From a checkpoint of a small audio frame classifier: norm groupnorm, batches of 64.
Rows from block 5 of a small audio frame classifier, named by matrix and row number. Each number is 500 + 40 x the weight over its row's rms, rounded and kept within 0 to 999. All counts start at 0. Numbers have three digits each. After the name is the row's rms in percent of the matrix's.
Before each channel's rows are labels from the 100 clips, of 14976, where the channel reaches its highest value: "lies over" is the class under the peak. Only what is clearly more common there than usual is listed. The data: melodies that start on their tonic, played by one synthesised instrument.
# conv: pointwise conv (model.blocks.5.conv.weight, 384x384x1, standardized in use), inputs 96-191

lies over: G#2; D#4
conv.177 108:560466443542568470563499489489475533609497469457544515485532534486489439490512497515482496500499499526538475473536502486521426523536450559459497517540536483473540453546474490484505586525496467468454527568528386547538553469503566476548538443424547506552495389495452462538484539547445526476

lies over: C#3
conv.256 101:558511424537502559518587477516502502501500461491552550422499451511489504523504553516477481472509482536452535507520533515529452502490527547482561472471443515474458445538495484444481493470553529507493496493547480459505544493485462559498524543549480473487508484502500480451448474508473518537

lies over: G3
conv.31 095:540412471491403426494498447498369493570493477534546448443543509487504445460542607481472514553557485433502539510494479525489482524551505467496468506509493483485447505490504410472465500520469462601460429483480468514483492497532500465458492451474481435487461448510467498472461546459510493471

lies over: A3; B3
conv.285 099:494435431502562499518502504481512478518512554535555571499547485486530551560618521445507529447470401496470525500499546532515582498461535521515495549487478452457476485586538547513451492500524495504560528407524522537475529478549451514460527511484555515521495446505464511528499497518559479481

lies over: E6; A2
conv.172 094:446461461531510488453469504495542499540452460526484533554550489453483531449484460503429497443541529518553451463477489490492548471529527539491516464453513533490576493564504437509532492439470443513469446514552490529439481529507528450478509435509501464495403507542572447437526515503442544494

lies over: B4; D#3
conv.335 103:507506483492553468489505464528529427541446509546559546584506519486519511493497522490478471528495493477575594525552487482523485481536443502478471484542458570465522563544411453528455569502490460528459447495459476433455519435486452552542562467562447496529449448515483523531536597543536491493

lies over: G#5
conv.247 127:523558469497495458514517565440509515506430476470444491521483477471501554528414513491460493475546505467516487527384542528486552448495488460489480476545585477461550497551475541451435473484559473497556516518503493430521568453524508514439480494420421501520577530494566499508528438529562449543

lies over: B4; C5
conv.182 109:441516479510480518544511552549497462515462531500535485535553501534471488569523455556494460502474541466434462531424502507568521477495451470477469550487508496490476445524487523531527594491498491460435570552495446464484513482532533488582478453485484453452555504504476468535478492516537498406

lies over: A3
conv.95 102:551558594551487513511489530546506545449520498512449524489468485471460538528478497475509527369553462545579513458518494495512543544436485566508488526500459485505554536536503500540544427509494482505477473557516549483457530592483548520455511489457508432451478541520501440555496468501463494542

lies over: B4
conv.283 116:480458441476471522463517471616504574474563521509522530595481500496542553492576504516526557475478482528484609455528510487469512518537499585491518476513502516496501472540462519493452493472412519518513527480558452455475551528510529511514526543535429533479507497457503479445526489469507535538

lies over: G2
conv.218 104:472475459501503574520502549531460513469563454482496449543460524455572524512493546460527421473425501500474551491496519523518532511510527559460443493485510463549471530504444468433518541521498484530572495496475513479548496511502479504466543483478524488527526531538541452461537528499544459523

lies over: G5
conv.357 091:603514479523463493530453469480522533569464486502504508460468504508473546467498458511517478519451499552487505555519506467482485522564468481485428531524534484502523454490415492488500513544530480432490568522502448455521522540501451474511476485482493463429552463506529521552517464470475523509

lies over: C2
conv.164 107:564509546468529476490462587454502511467513530485560431465515462498475510448446552491554512527476488517455508475464490570572433505469505534532506515466524466462576530550521470479485500437539581505542529593539536535507484547524467513497504488491523450511560435485473383432552481509494507514

lies over: A5
conv.112 088:547549532520451503500493497399449443539480537494526524559484515481497446485473494482528523430468463464500477547542548486556522508529518504512582484477558456496464439475465504556504523467475480476482452533507511542576424501498510472522505495502468475478477472472498488510459538545495590568

lies over: F#5
conv.333 089:533529489402519480529441463545520523469438455508493498544509454516481494463513484495478528533558518508489475564498474486473479530484483502579488515461523458498518499454522520557527584471534475525506467568516466521456501457418500473534441496540499511439519467490451549522513513477549438525

lies over: A2
conv.57 103:447498511554538473499530512466438539469498518511557501472501442537486504482475514384515472484504434501520575521536555467551533530513528493490496454529492500537488465458537531488487427388569515515625317465477442535480507484478455495408514504488512504488514472506492468493475577521495538521

lies over: B4
conv.189 103:480451539498560479474515498498463473506495460511590394561544494433436519570496494536530491475441506490490515448542503567479492461538504488514473475444455523488484490464550515456541499488493496483569540484457488481509545575516528421526533538476524546445516523466455598456469517468490498526

lies over: G#6; A6
conv.240 095:504480559623480494566461501455412447479526526442485530566499460461509417433462508492489523486458491465517460480503488545534550540520505599481509497396456486491469466484470486548524412502542534439510471449478543510486518534515469506509512452513510521473522487476482470525429519491546482472

lies over: no note
conv.170 114:515519462470510579460529474491470460473459478554536470589478550442492508441494506555508470534532496552453547502531507572557519483476561553451541516492475531457552519537519539560481547474525499500565501581531497494482472510570479486466530463498455478504576488463503510463494557491583501483

lies over: D#5
conv.194 088:432461495518486523472530537474503535490522491481489403488486465504497503499578491532501502514463429478559528481499522465497367533526530520489433454455513516512515517476507478442554516503542481554504562516476488499514500505516523534516594455478429484492497492545549479486453496491505555545

lies over: no note
conv.66 098:509445494481512538509505487452563527453494476511487444584494499482539554568541539538519493511455566563466493484495499483552531509597507451526518516448529516507473551488493511459479534524564491499469514548426512501547543492548514507538513473482550494475498421539497543523501504532398511491

lies over: F#5
conv.209 092:543539548479603528512563558504545493568497484505528460432512463433540501531529449507506505538504472467497520547556495541533471482524523498444489538468493530491473460530526561561497528519458448565520526487472570455484469501500460479551598512490464546509479527540508443490498447506422496523

lies over: E4
conv.344 104:485502497535533551564537440513492441488422482495538487536458507579545528512481429484534489505573477550504536470526486496458501571511472509529514481537503555535569502486561514438483470479512512480466480542512456523493451560471577480547513459448503477540521500485533512523590490577501496483

lies over: D3
conv.101 108:490515491485452526424533509484496411555502461500488453483459478569478488482545452493541476442526471503516480534551555573502474445560462456492530520442460473443518537514523534502510471515487524445489547493440512456514495547464466474521510495481551536464419488411468523514451487428551513482

lies over: D3; D#3
conv.355 123:498422454521501503487485488476509548485515508434464429528465463519449499465514527425514530521502526496577519527515472463494489467485511457581477535514531483536551447449471505497502442433514556511485488481537507472506515517514474544528474577492478475532524491526507466496484483477559541544

lies over: G#5
conv.183 097:601611497475544441507524512568475461558537430515460528501523457458575502590489477516477526566486486452457547461406474540485450447504469543479594485564534519468434557495544438460522517465497522444526509465513461487503494540502480463534446473479551535503528511503516515520523553488504556494

lies over: A2; G#2
conv.14 102:509531531565460332513489497480437468479540504505477572520591518528465444509560426459468476489517467531511455439508506453469448514512520545534514605514556475455475495500518438499565503547498475578462500440477451478489473521549551542483506484498385465514529500507455499425546496585475517474

lies over: A5; A#5
conv.110 115:540602516468468546506526505547548494506532508564506541473515442561447456482437536434480576534472500569436464474401506517468465523522513503563493429464526498501510510517467562523517540428509461519506478516549526471500532547520514560496486535516415571516555573530539490554515528550486486494

lies over: B2
conv.13 092:486496524441534504513583447516484575460458544471610459485501566514479452468495535442549494541467542528536479534513587509479471543553491478475501440478525532445540487491500482424579479516583531471537477511527481494489569594542457631446488575553425458476463507467553469429466519504441508479

lies over: A2; A#2
conv.286 089:421497496450537468551558581484459492392574568526448510564506457430480515488536514522498524561496568510523536464509493462550547513476540501586533425594528512529496456488477502513532484548519524565571525451489528544527491430558501473561568450468591436460483503483509493425467475558513455564

lies over: E4
conv.347 093:567455528515552454601575589540439528476457484451465446517543506505433519502499479564478477446507523494541547517475495501535535510533522483522478511588566464455444490466509525497484520504460528476478461469449481529487493468539459532463489459477516415446544531470498526439493480490463526484

lies over: B3
conv.274 083:501490504574487489517524492475526526416450507524478483510552481525569510586464527538486503538597439455470509470529448553488475538546441443489429487519459497494478472472465544478471530470517520481482464527585529513445487538518534471482531522428573498559524466511474464471492545536513492529

lies over: D3
conv.306 092:456473513453517527498446473492515525554474552520502481534474527538502422488539477496512596445469470400521508586523474493502479463482501477546573561483424528478538482457494536461470455494510489475454427492452520503511474445459451542540476522487436466575565517469484482486458525505504460485

lies over: G#3
conv.78 106:465468543524503432581447524464472489518519542465463491504471538500491550578468522524562497473414464542491422541463476506445475508506447545567493453464417471549500510524460468463431521528526517494442530447525499453486518451514496544485574455495605458441462476497477481487440517505516502416

lies over: C#3; D3
conv.221 111:448536428489495465489541475440432490544582503481497569508474546535475474436447482445444500538446433469499501504423536544479506460512539502457502449493513473526535438471499530490592441423478538398525476434487498557495415506559462480497514475516555486466471524521555497505486489435470526524

lies over: D#6; D6
conv.118 092:499508492501472527421515461416504513552422382482544425508474490513528643519494434523478479559483489500506566547398448484508452475514506514464487514505432466461482448535511454451462485491495530519532526524473476471487467503485487540455372503515442554450466525518523448560495500448408434506

lies over: C#3
conv.325 103:596573537497507445512457421496569466447519465485489529519501409508532539423526508460501540476505487533462502454504558467472477455508556472506491550449572431505474508471515405473496544436449536473541469517497434454468488456503470522488548524442443552475552484497479423557604550530495485501

lies over: E2
conv.26 098:482506471497580537540481471451475551410521453448456488493464486530525525470480573434516451493444510522564417503463486498485561455492537503523431546482496502449494468454515469511544507483539478481541483477492513453455438463481459481514515574559472517489509499483533491444413557496543451494

lies over: G3; G4
conv.191 096:545515511566473441445523472494408535600539496571521550499509486490482456557490501529536517472464527481492492482461498506433524515471473485521506463485547509527572511473523497501486488454534384425445409534470494574488494528497489483497453469479517490439466446558561493553419478453455401541

lies over: A2
conv.227 090:498491450527500512519479489414469463461535501472511536481551473488511396497483513522588507578452553503486408471512517543470479474551453506496533516476524506494508527537463509459539466506480514566450494501441435562519406558452548488535455556529455524498522516466510419464410564479449506543

lies over: G#6
conv.149 113:472516434555500512519435516498472532482536492519554523469438488482525490415484533495535489473538499479504401543456455607527437519492510516484491550494515493476551471481531437501474532546516445505500545566472450516467520539516550435518495488465496484502527449435525518497405402539568514462

lies over: C3
conv.289 095:454523549468500503531519534495476486541531461467479479546538521506502533570469481511433494516442445537438512525464498458507487533502399497472487436477444545466429412514537526537584508417520539471476453470498520483562490602456504502529512469552536536489492470537484480503475484477490522500

lies over: C#3; C3
conv.329 103:489538440490532524553503444503503532546513543466514511489532493430561462470523548542472521529488543478491519486499491547475458497461508547533534408542577552437454471550506475554523451524500517501439518516430538493496490506511554572466552490485480472500464508459490471532424525577545503524

lies over: G#5
conv.260 098:504497550478509441476442477540563375491577503513515425527438396515523498481511494485531549452487481474493462532501431462461514469513442507557486533503521517423486519550573560449487521500465485477479501485531509455467518474523505479528436388524446493456442518504453556431466476518557460523

lies over: G#3
conv.309 094:479531445461472525520540524486562443477529490518515545484537505481525535480516491546470517446521481482552446514488467517410527472477426409511492446500573509477508505548468474442479514531490466531454523503497474444537463474463543481500531525466536538512436532505457520528440536472496520480

lies over: F#5
conv.65 091:462522538464540444439481476481554469498481534565487494478516477481452492500554492440472471463489526541386544544500507492505565510505433504520544531530515502484570542567579468412471540507488525568524517580532452495500557500500497454528534505488536419504502472535499461447508480485505515508

lies over: G#2; F#3
conv.105 092:437487474457465437522534514442569502508474473454545464521538466478505518486424484516507462518536498471497529492527460514470466476457526488504479482412520450540507538507451464499561387509497464473476534406508463399483462442536509509479550442386470444518433433459511465478473484481530468532

lies over: C#3
conv.317 096:476469572434479471516474487554507489530502537507495509502461509491598533480485497501499514518488482420611539464556523494514516494495551509466537482464514478455537592539493454541442506531489546476510464523542507465572490467466467547492468563463523572512505489524502551526492556501494502513

lies over: D#5; D#3
conv.198 101:433427467485470523533501473484536485561524529522530515523531440458493524477433527507441506496469547483540519566494464417442473496543548569483554549507480522527501461544443555446478524552544523508529515520575488427564485457498507489551547507519435514522435407564526477449548544482460490535

lies over: B2
conv.331 101:518507563474521459479543393492494523463518480432514506497582502497464552553556485448502564556513551478438465556530540476480452475543475523504437503476485489532514583521529451536566563519500542509549482539520511479469522524510559543520514508527528495447541518413470454502476509489496453504

lies over: E4; G4
conv.122 110:552522443478532471523479534442482533507478522554484590496550413445448487490520529463538547490541559464510625541468505421537461468576460538507470542540513455438591534586491486517517498460501486560508487471506541492522509511550564538481470465503485474510454504465466495557459488534490529523

lies over: C3; C5
conv.148 092:508523522588521518522447472459455506518403555540503499571506532470518468507545508461500538541512527487464519558477494451475476516481494489440471521508454512469533479554522478433563518489502557516437482521510484528432476544522454523500490450537577502549507465545541467533481475457526510493

lies over: A2; F4
conv.322 093:563468569554568402516529526505481458510426459497438541517506454543475460478480529519418432588543442478472463520480467525493471536520492527523501551500451512412515522494531460543562504501538546558544532512595496559454477514487552546534505469480508456445469496513548446498509473501475552556

lies over: F3
conv.238 084:532471588455555466540545486509398532423514422531460562495447525507500494580467489497550499447507505475513454499478524441466536519565539560472500504547510469469509536499503502530432533552478513535508456461523492553513495518522534557455456507544511449505429598492450483466592549585556527497

lies over: C3
conv.22 105:443571450462504484505495512441467450455498488474467495491471466434456423461520562470535500379453561527439492569487518489484486483517504583484467526431507565500469482482466480505432539511426461515479502460479546507419467517515506504504548515491470497469439495540484533500546545477549503473

lies over: E4
conv.121 100:591512437562481498518483459484418455524476459493481480488585474471522548462508473527498425518462571504469501456505482530465501469531462496461437490504555491468529464492457529513471600484521438482492527429510493532498423512456476547473544519468551480459539528502477525587507450624461486518

lies over: G#3
conv.21 096:453450515499473438478443488447522483461465572483524514511522463450531519524477484501529440437513494481510455496476459578489489516486506572488547501472499551513527524481545576538473478581537545540474529521565487507466504527550544418432534449471433506488530438511518426446536495499503454524

lies over: F#4
conv.151 108:474473491468578503560504499494504508519511542508529522444538456456421491494519538478560485531493489483403505488454407451458505575415504556516435543500499499534571536482442501499513542566522536511540531488581451538501441546533488469467556374525507415473501467460467465469583519525504468508

lies over: D#5; D#3
conv.216 085:482556514488524502505462517482564534476523533522505448499412450467535400508528496519482466475586525567514384524532434479506432499506459536504483450469464487557570459504486483514471519436434486554446521511573439489436493486550515453440556552398496455484444525491530445464484476516477548517

lies over: D#6; G#4
conv.162 092:506439555549581438497458499451471584560475455510454457505532474453456526511504450519536529523512580510475522508444470533514492545572424564493404499435530484426429493537461521556487543445447472505481460544505466434488522584475481548464472500501525463508397557501521499498518486577481500404

lies over: C3
conv.46 101:460488544517557515489524476498524527472476455527529409559528500532498567545471460515541483532570554486536492497520465481445544496486486513488496602495473545444511523525490581543504505523491504488488495495462480415496492470435457513405478542506522559508483524506480458569525525477552450489

lies over: F3
conv.336 085:538523532573479571490460486490555484461516450494496548510462515491468488523458514477500502550471435557498489515441557537457529505498497460563549461484457468499524517454548494456506500573534573512487589565470458513470455460441494454428550481442523492519499528456468518488514445458457506462

lies over: D#5
conv.282 108:520534463540499453534528433500489492429527566448447495512478491525544482467520504471498547544530436511494485554554462425438463421468461476525481457489527509524486479482515558518450553408434404500502436522471462481515489596518517455506524469489554464529492449447467505544488438426531440458

lies over: G#3
conv.356 094:495499492578452470503499522519447485515510521474486432459520535533495485570519472440462496509537542505529511463436455525472463491440467466468590540565543533474432419445495497538518497437444525518506472462487426518522526525537606520491504517470467471506495510511500425554500502576518464471

lies over: C2
conv.154 109:554482478588528487526443506510447474463509446494496419503490544479566564492493541545453446553468462578551409518550466522471472498512487506502540551478597502516453491503512507537476498606450499493539490554448429559508466490532586537518497526476542411523524531452532438515511515584521544465

lies over: G#6
conv.254 104:500490488470503490520531420474448447437533568594495506543518513452553470465473512540516491525530437533546432481486535481478498536528459494463632493500550568498505484604554525471486535458547517519453411522532589426433432562475576488530501420485524502508591536477517447479462489528489540527

lies over: E6
conv.42 098:472540446429646487486465464439445472517525409545546375441525525515514580490507525491518517494576487411496516462487480514526544495536506542452433463479513470536425508508554538528509541423516464453531481498470544522474526532496532514502448537535412505536527494533522493508469473462480512455

lies over: G5; G3
conv.23 103:526526535469501424504439503524455534510558515507452440494443544534528434530575518507474523403520516491440458481507457495473470435521491509500464508564517517501519508535519452483510528457451555448517474488414446500526528555423536568531518574513471527509476491524477470511462466518481513519

lies over: G5; B3
conv.132 099:546511483548536499499495419572505532520522547501490428474518472420437460468500514463492460451534493447526520506459511470488444473564494462514494473540552586532515502512557501443499565520465473522531457478486493440539511538478477497472481510450459521462571515482540438571492421437483432507

lies over: G3
conv.27 111:462518455507486436466481462544413447487532508475514536427581449444518408479523446436605488440443462521489504490493467480453464497496516442488481507474537515500502508514445493483503486490458443458464460469492411558550441606470460501491497500563545530510439459565600472519487515490454526447

lies over: C#3
conv.264 091:502542536454551492495509489498498482511524570577458530491460523500517454482498535455534492469463499499500505477465521463412448503533531559451485473510492444510516467496471454488500537517544537514574489531541561504509489472475555521498473478496451608459453430488578474493420509520479520462

lies over: E4
conv.374 104:512601441507532498504489473553514510459515506452505516459477487540537503492540396495457433486533457493433517543539544538435552502529461487551442506532517397473519508550518515508566514561512513552589487457535469475552518541458498496483510523502468414493523586525456459520494409453532523505

lies over: A5
conv.281 092:535480544528483566601498451491492529468507546519465421481487526504477506541517469503455544469464485491499489492501486487510553567535448464492506466594533502466520534436501502458533558483493488483504516495463516457414466538539517557533521477498474468615546517541534532509505453513549565485

lies over: D3
conv.295 102:539463487554501521459540466501405409507582502449473527472502467530538594536461465468473538579489483500555514505620489465470444496500508451453546538523531507505478490461518532523525459596521511518497442517513498535554520507501429552549519472592518414563524503513511501535490505485589475497

lies over: A5
conv.354 097:501507401459565483525534471488472531497468479511479526575536497524468503427523374513448569539535415462460519452474484468520537557483437528452493481515503514500447535477431517480517589487468485449454468542440449455445542451458519624507463504457540470537456469552495480504474466517532528427

lies over: C4
conv.52 092:533476460446487475484553517508502553433443508582520490477459492469474503501476510571456472509526496468497491486474460468488511468410486547420494538537544500518537474501488519513481475485532464571463505484489536482557540518513479494511493499459466575549517494450502463498520503510438453512

lies over: B3; B5
conv.280 104:387537522537471546501479472493503470537503474466533484481541506397484515482503517501409492538531562502470429436501528521456540503519486474487493518513514489466549526527508498455475481522506484563460495565567484509539480507559412475448514433498498449470486500505519546496474578544495454494

lies over: G3
conv.157 095:514465469499477469514505474552467487536495469490495503529493511509508509466527554483532463539507452503489440534514500475453470532458469447539539524439473446507474535578478497458469475470476517500522345497550587523462512616494519502456555454531537515523485489510509474520528449426529499474

lies over: D#6; D6
conv.63 099:457511474488505560494451478465467480563526490476491483540522499475550521469430563468531591521550507524555516481527444587573486507527466554466524429512439551557531520409494509445563501425502525511432509537535510506539464553452530471467485564527517428589542428540482485519499443484487533522

lies over: D3; C#2
conv.143 102:550409481575549472456493497407541520583494563466534471479516503546498531507509445507483494511546508496555496516501546559474471494493475545442567526476514526541511524470526511490522523499475500470580412505440488540486564482510520516522493512497518482518532504447503489553527488537520497499

lies over: A3
conv.1 101:478538487438455499542483473511451517476488499435450494495440465512474513421547468503484537492495503520455569468525451442546417483495517419438497536504550411473500577560470520522536470523531507445522579457516472512508424539475540540519487583513460498466472506563528489459470476480562535538

lies over: D3
conv.145 092:481476560469482535479572452532425515519507533461544432542491565461464446499514431455571506487476533539576515430555537533485524513497504516555451470463556440517474519497467479422524480477514511560476402583529535482574468539579553465453595464457522512538488512474478437449408499534518462470

lies over: G#2
conv.119 098:576493421547572483492464501475524456553515500533485512426516479532477505535489471498523505528511506520436476500543492554467469584507506571513509524405516471490517467501602504498649509500434398545510493610502431529602465533464419542541517475501474436497567546469459529511543488511489502528

lies over: G2; F#2
conv.232 093:427531503540454491467531475473499504541482511454488463516457531511537505484494553475507555544539468528519429566492511544535395530548559484519487535460499457461472529455500526543459502443492473541434459515475479487508483511466493581462481513381502507490390562500447571554476537459566449503

lies over: F#3
conv.165 103:427452534429524496600501466466518479528479472498490608577477537480496466523475555498548525517496426496485384385513466566555450500482509532467527441496500506502507478450499530516425538550529505442448540479507510498441533512571509471439510487497521461494476489559512522498568486515476503530

lies over: F5
conv.255 094:550475502477520502524529466532533488476575544490471406482481377462529539524540522468527531454573430517517440498542475499491476460489452496465501468471517524540512522516558428510517463537468462538473516466543465544491395509440477463468524482488617499513505527542426479482524523537488481591

lies over: F#4
conv.299 097:515442503510524509455446497493535464576559406549485584472478550557506519503476458471462530492506509523487527443512564460467408424533503552492494551487486528496450519573478512522512504467475522552430517487465499416503547461429472410494557519435408524441453499459561499572530545499522533532

lies over: A3; F2
conv.199 117:529510569489479497402492433471524482433553499446523520443495497513486535491522485533438487456467470506484419491566475532487512516485520438516468608479554516521564520459461459540495496527481522508478485575482426497458458539461562492433500503433377457511500519532557469472517532504499488515

lies over: B3; A#3
conv.246 087:581528449505524501489491493532527533532488545481541506509525543586517543502464538408563491536573501600473417526499464465535581441481462432467381534487465586527547561529427500499545480584486424501527510454513481496456538511487543480562586478486430495498533472549536549493424518523491537485

lies over: E6
conv.252 105:548429520512469491477455455499509512483558539589569450453482473550493496580511485498526467558524505511422466474559456530535479539516520558503527481509468486511483491478561445576503511450476451428442458475591504530540493483450483472533533563448511450501424473541474479496520490572522508506

lies over: A5
conv.139 098:584504520556497500473471479475559585498560517534475555530498452458524519537448585471456502535480456521504468456507469559429528540546509489452468490549512552513482476506495507511486533569450518503519475562510563487467530528488487472544511464518479534472573503489428540513502514574477480509

lies over: B2
conv.44 103:508465566546469595469525493502461561529511565487516523455570468542505477489521519492491561552574506482541539520542503496476524487468516474580442505532408504478511550470487515476555492527507510515568511497482460543501530493482419466520506436502455507470551511567523436507496551535512519510

lies over: E4
conv.192 109:496421457483607491539469463476480515510501476543471484558545452527550482534509523506548510499462534493513465482487480441487524486513446487503542525507551520535554492527550589493502504534509539491533505493540448528499462563466475588528566448529544491451508547565560543573471497443530408508

lies over: E2; F2
conv.43 092:479461489514457431461472447476519504474530519515513429534474500506516503455512506510521492553488504531555543462465538521500453512516506516498519584481540461541528464471564550534531416476477513538553454519458484461562470500457485482455518479548488475474569456527501545513466541514533450509

lies over: F5
conv.68 092:530485477461468544543422520545551472466527539489541531399475463528508558580526485508535471482536444488495537476484501560452546483441427489496573484484521494461502564538488438405523531456497497519473499459524407527544569535497441397437501549553499428496557503556476493440570428453419496442

lies over: F#4
conv.268 114:504492495476465483461492514524432496515555486528517445519497522480544563472435554487559436517451491503496392468490463534485468548436539448529507572487439484585584542519522513581498552428527513476564509438495514501458511528512525504572523467481505486478536573486513536512520516503463506550

lies over: F#3
conv.249 101:515536540515460434472585510422594477587473507503487503533495516502412520565498460491479485510555545513511546475500507533504462520493500521459620555498531429469551501468439464494467549566531530494519562548528463361510462468515500495549479501544492520500423438480509570515504481470511496458

lies over: A2
conv.97 095:500457484500504526472450573475488472480495452495533475459586531458489539505558486566523523534492574529520503466449464467468442446554466509496416511410504562554543460502544479473544481399496549486411528469478491490496463475498510468498451519479537551478459487468573537502437506481411522580

lies over: C#3
conv.278 101:465488452448432549530479487504503482516433499459505512502519492518551501556466499471540541499453522582505489509483474471478495508536444418572503553518548453459516502509490567515540493470525488532464471490532423480593493473428479529478552515450451546532531496513495456473528536506427477487

lies over: F#3
conv.226 107:496520445550493501462464571543519456433495494484522490393475450509518498456489530447504515483495443461506522533482542502514452531507417519478541588586476477516487502570518509454478557462474533466535552506511518522482549482514473446527623498493556490562462477553471519556520532471479494483